Weights of a small self-supervised image encoder: norm none_scaled_ws, trained on scattered letters and digits in many colours.
Rows from block 5 of a small self-supervised image encoder, named by matrix and row number. Rows with one number belong to one channel. Each number is 128 + 32 x the weight over its row's rms, rounded and kept within 0 to 255. All counts start at 0. Numbers have three digits each.
After each channel's rows are labels from the 100 images, of 14848, where the channel reaches its highest value: "peak at" is the part of the image that holds the peak. Only what is clearly more common there than usual is listed. The data: scattered letters and digits in many colours. In brackets: how many of the 100.
# convs0: first 3x3 conv (model.blocks.5.convs.0.weight, 128x128x3x3, standardized in use, each kernel summed), inputs 0-63
# convs1: second 3x3 conv (model.blocks.5.convs.1.weight, 128x128x3x3, standardized in use, transposed, each kernel summed), outputs 0-63

convs0.106:130188124100116064097155146190123133131156109113098118106137133122081131132182114091127129090148102159145138140040129168101196132119084080132052166113093101073130142163140123154142144160129134
convs1.106:092137121168146172111155124207095172134084091117088128110136122141197160101119137040123122095119156111177133135172115179095082172170144118095161207089163110126100077134119145102167151123131168
peak at: middle right (28)

convs0.32:124141095111108117118170133135129161084112103089137115005147151122094087111140144034101170106107157107148138158072120153127140122169131125112124174116135160180151099150130142176126127157138120
convs1.32:167117147174127182100111172147118140184155121139127169133116141117090098127151132121164204120197140081146058147161163082126114145171113127175115115079163117215083086184118204146110121088113100
peak at: top right (42); top centre (28)

convs0.21:116132125095118176064132093154132169156119120099107101032146123067111084114153096055110121128127164156143156130079125168132148142099073189070101142138118144159103131148147133121130156132083105
convs1.21:135143118109143137116109113168151126049186156168125133157162128065113144163109119099192077090100107128133126137114129144131123084120125086089114113173197106075084174149151150084200152149137111
peak at: centre (36); bottom centre (29)

convs0.17:111129107134161132126134114178105172115100145080131127083139118128080150137149110123153119099165118126146140126101142185112052108174090135147131149134112220191132135124118137102080228232177117
convs1.17:107160097116103122132132105121146107129044102094078046166120082090160131153112070142103149163106114083107103094151070199067102091111115115090123113073111124092137123153063150170119184126158087
peak at: bottom centre (41)

convs0.8:107158093119152198145137121110166143086107145113141072060131122151135098113070128114121101167109122139244142170081117100111065149111133125193160149121193183120073098164119135142090141100187115
convs1.8:098126160144082129102194148104078097146098120122138144145070122180169132112136152144106110083124133116093116088141098107108175121053108059153121085114035083117114127155150075104148106092080104
peak at: top right (29)

convs0.79:118102115080100147155107133180146122195131128145169093024095181129057123138156138102135155113193146134135130140107135122140052153116088102128147154156066151155124108117134107157115143064138107
convs1.79:118169120164117148111122108143124152106105126078127150127173151133137127121099169109144153173131093115104165139142099109103152075153104148090120191078126148113123150126150150219146180175152074
peak at: bottom left (36); bottom centre (32)

convs0.73:098117070139126133137165165159110168137104138066148117079127180174064123126191151117131125100151129140180102117114086138147081123130071168110158143122115177189110132091176153140085145080158118
convs1.73:118157165102120109114111108093123130157089117174124105111148142078120130121089186094111154176116102143103127121131048149074115110089097108120090128103143149099055166234147085127114123105113061
peak at: bottom centre (36)

convs0.39:113131121160109171092136179160110145115129133105125119067129151128043057156126150051100079089187182129147155089132132166116042082132122151130089158170103100167152120169167175158064142151144132
convs1.39:074129160085106099117153086108117096137110107115100113076161117109128108163086089109139101122143110117104116070088159102175119124138103102118107068115058117114149148124142084121118117149129128
peak at: middle left (50); bottom left (34)

convs0.68:108184164021142085143100135116132121115154137145142151023114129132112046125131161117121159142149158134146115170135110133139060154163154079123142105117123149112145156169137103170108127167150127
convs1.68:094146103126132137128150138114128116131109105073067117126129093167093106102148107152155084130177119097161160126098195178133204154147111190124117153090113105123187090091108174166129158114121130
peak at: centre (67)

convs0.67:089125119128153142151147165173134149117147111123111073064154125186121155128138073081119098145167104141172170092114108221134135064123060159092134160162084090173125152118163173192081179139215101
convs1.67:142131161148121049105126097139141097131078159133105079116129104080126108152127078105059093139044106124114118118170057192090090111090112082121088061141138142135147105147106096138137141165134087
peak at: bottom centre (31)

convs0.53:154134040104095090118120110139123119207147147121138120023135135099116056096141121113141158141167155145146120136138112118133123186097100171091130135174077120148138111120137142123086136093112119
convs1.53:128157144139144134122078120184152207057180154141131096142146129119119157179135134115142149175097094120129160150087106124123145091122131176059140187161199165109085175143149172149154131126167092
peak at: bottom right (25)

convs0.62:116119146126136143143166129143135121122123130160125154075146220101132114122113172066120172167160154086139110116087116102140104113165108066131131155161098162187157097137144149154074129156134109
convs1.62:099098158138161141123110128055083105179091092097149120102075166189133117087085210192103167192157114086100180090118127105113153157171089123155133136082081146158106134147101155169091105037147101
peak at: centre (43)

convs0.83:110158060054122123087119091154092161069107111063107049114151134157134121095125090144063104143096163116140145106132106167115116118150106126070139192151088093199106131078158180156079137125121115
convs1.83:110102147152135092107129100082163103178166170166161100082167125078087121125134102108140147119139170122123182210127172137188114134124128153153061101148182102183114177132107126121107112167118117
peak at: bottom right (34); top right (32)

convs0.78:126140087129167150115167110116137143095120137113136115059182171135069119130161153076090069145106120161172114112127112141107089079194114134123176152126127167162134149110169166210078117114079131
convs1.78:146166167128128078147101122148099139175189152179137115096135142067080099172129125080098091120133119151129102145191087126142092121074152103144175057089160089161062133165101094163137107071078050
peak at: bottom left (36); bottom right (31)

convs0.114:118088101130153146136154135150061158138170147140123061054153134146114080112148112065135085153177129148160168113102139140158094121103111145067117160185068136152120102121114208146103148141227125
convs1.114:103135122109121123125097101140118110124118173174165086108170143081121133176123128083082122107104117164082132113134066178102118102062102139124094144149145094089083172209171101100172134135126058
peak at: bottom centre (54)

convs0.59:119172036132103104134158125105073142138135089088081160010145127116135111118082156111111089100153140125132127118098103125115109177117129172172155141094114134114122156149132131163123121172142091
convs1.59:147124173131122127130058135143133144088119158192172155149156078147113165115131053130100095072123091162162110121067139201180117154089128213159111180147128136115130138127175129030145099142100128
peak at: centre (43)

convs0.93:144182116104145160149100149147063133081132115110146142057150113085043086131146144046121092144150172123145102132101117126125045110147153083104197141111116180185140175168161140169115139191163091
convs1.93:175132101135144153112154084097134117138128118070064115137133088105135120157145037141142096134143145083117176139129078165149103136116118121106079109133136069109151120149094129126112127182148110
peak at: top centre (46)

convs0.117:170153088092120181104145091141106142114139074070134054074160168152076148136156166079125075153115134149160153126080138140136110090150158146122153163154110143128141116131169153146076128121150124
convs1.117:042112103128138210103146149133117140140068117118120172092087116087119151139115106086120101139114188128144121133088120099168094046167155102102146118100113121112139129110097059133134164128139202
peak at: bottom left (27)

convs0.14:053179187124100166142105176121142082140134105138147094057146162103095092159168138119153087119142152144181160146112144079163041125145126107102181144211127125129146141099176155201089090130151121
convs1.14:068176124140064127181112119086134113158150127153093096145041111192159131174107127132172144122148094182108116118130124071108117167083152149169134112129105144122138150127120081155114023087130140
peak at: bottom centre (36)

convs0.9:138132067102078178119154144124158128121086090091112135028134143119100086101170178095093117104098096137190127121105126146150129106134134185111120155122103123116120101133133127178100116107152120
convs1.9:065137108087141211101132119167192155129107149144163164138135140122180122114071130086152066119108163154170156103114115101160082114156120125128151122091100090119059171123148087111124158114103136
peak at: bottom centre (30); bottom right (26)

convs0.98:143140087198111129095143196089093160097094124101115068142118148095112198137154098142084118100070115113142116104155112131093142133138136100051160156136099126085095131091132140168090145100092136
convs1.98:146096090060148154087125083153125088084095128087111167055157097109119005153078087064091034099095128119139172108088146129133127134146118097121107136136138131136121092104160147089165144113141159
peak at: bottom right (34)

convs0.80:108125094125125152103188135142144127097104137124138111000141162105078099148134179101124139082168189143165132142126174127102115092158149111086129163135097120148119098166128173156093109131153133
convs1.80:085178143130144157107159093206140126176110171140138159124135129097144094152087132120162114123129156139101180090071176096181115141145055092116098130035108086107131177128131107109126118099109092
peak at: bottom centre (50); bottom right (26)

convs0.55:042142137090113186134125099150132104160130099129115117050130141166067108118136140109168122142123141111143148176089153135133090102120097134119081143170077099132120161118136137178061121074106121
convs1.55:147142135215156114144141129190093160156153122108161145142188140199141133127182140133102123121102124130161136126151108122091082107134131124144126180125119148123115113140172107148175170179114105
peak at: bottom centre (31); bottom right (27)

convs0.70:161147117095103132135135174104149115111137123153143126117146112158046062089110118102120109116151127144159143137066133131139132141156098136100104131163116091113104129168151119179056149099168135
convs1.70:135113117163104151103139136158098137124105071137102126081122135161208169117086164021115118087123146102160099155187081130096101148135118126094159183105150144112078060104133141110101137122098141
peak at: middle left (31); middle right (29)

convs0.124:117126142167135186139121153135106164133133085112129094028176121093104134102144148071153142076112168149125125103108152108128129071183187096132169162142089114148102154161127152202128132110131116
convs1.124:134108185121128100162115135129069137207115133138201161121140149174140124115133130144083082055128170094117111100169149157146108163122153096215177088088060082138166112150123091110153106148108137
peak at: bottom right (27)

convs0.92:159123123086084175135134118141133147137107128109119099000138159149106038138133159081130147096135174101152119129089151161122079111142157148102160159143132136144098125119156160126081140112138152
convs1.92:064134167110127129113114137084086111160106123184174086087126133118128101092075133097097126127127182141120163138100123176117130112093039089163094069091100086156118149155146096069125094093084066
peak at: bottom right (39); middle right (33)

convs0.30:108125087114142142137133106128143140110145132082121132007143143128093102130083144094096143091106157146150158122071143156144081149159144123168137188131133105197166096116159125206113098097114156
convs1.30:126103188175147208141061120115145106178124117141169178119103133069129127078080110114157117134173126110109055133131146118110115110177048145184100109063105129184117145169105136115119129089122064
peak at: top right (43); top centre (33)

convs0.7:144133092085118155113150152100126160054152143140121157040152158105093051146106157064083131214108137140145166185137126175129036097117125138093151122151194086133147098152144134124117133127124164
convs1.7:106118120115126186133114136101194101101164138109083130120127128102134086139092072124202126196196109145148075125104130083120116120177047154132094143137181140169105150124136217137109102134157130
peak at: top centre (36); top left (30)

convs0.101:144169097142126133086120121134046112096108135099129097077127142129103066148077144097049113115138151094112091103098081161113118111139119102122152188144120155151133117105103151226068188195117111
convs1.101:170108148079141118144118130126131141109178112121118111072149130099080119121197111114164123162127086116123134074117146150166118095115063120101145074201159130155129089097120130101143097109129127
peak at: middle left (46); bottom left (34)

convs0.63:111144100135183136108147123148141138076086122095141109085158143101137112165146150080129034117130174126214139085052152163145124125131119129120141154132126135212159161099239160125087149147134115
convs1.63:059147156096133092126144106079089115174151117150097090057096123081140099119115141106072141165119090175098077115125025145132122118102134091116098072120132135142109154184117032150108110109122096
peak at: bottom right (34); middle right (31)

convs0.54:123129079140134156129137117109118136081094141104149063079133182215146115167126168122093096100088140115137102129087110123104217128175164114092137162145074123136106101101144148224091152152157097
convs1.54:158101150141179137082107084148125110153185169166129203098122132090115099107120105108126102156111174161056151181182136121177108158125152118126123092155161110174108127163054103075172128107107115
peak at: top centre (44); top right (35)

convs0.115:086149143092117129140126108163116107152121137137153135117150137075127083136148135106125116122151146151133166125045105165156152115127150102102077131162121107145116165175120134129124182134176076
convs1.115:107106118140122111131163125148120097099125105081098084089115094158164105147139061069143124144100134072100104089164150115116134144120154105077168126161117141178116105092123153136186129083172176
peak at: bottom left (25)

convs0.81:114132120127160065093177093092096135118100149107151098064168133113099124139180138074121104115134135151126132091035120131113171109155152138144127175153134138134134152127164153198074116165128132
convs1.81:153123108132131115138112117108097093163168102124111138113100141123098082197158111111077163109131143160095099134126101091106105125097177097214186093123181132136120096151084106146163074144078131
peak at: bottom left (31)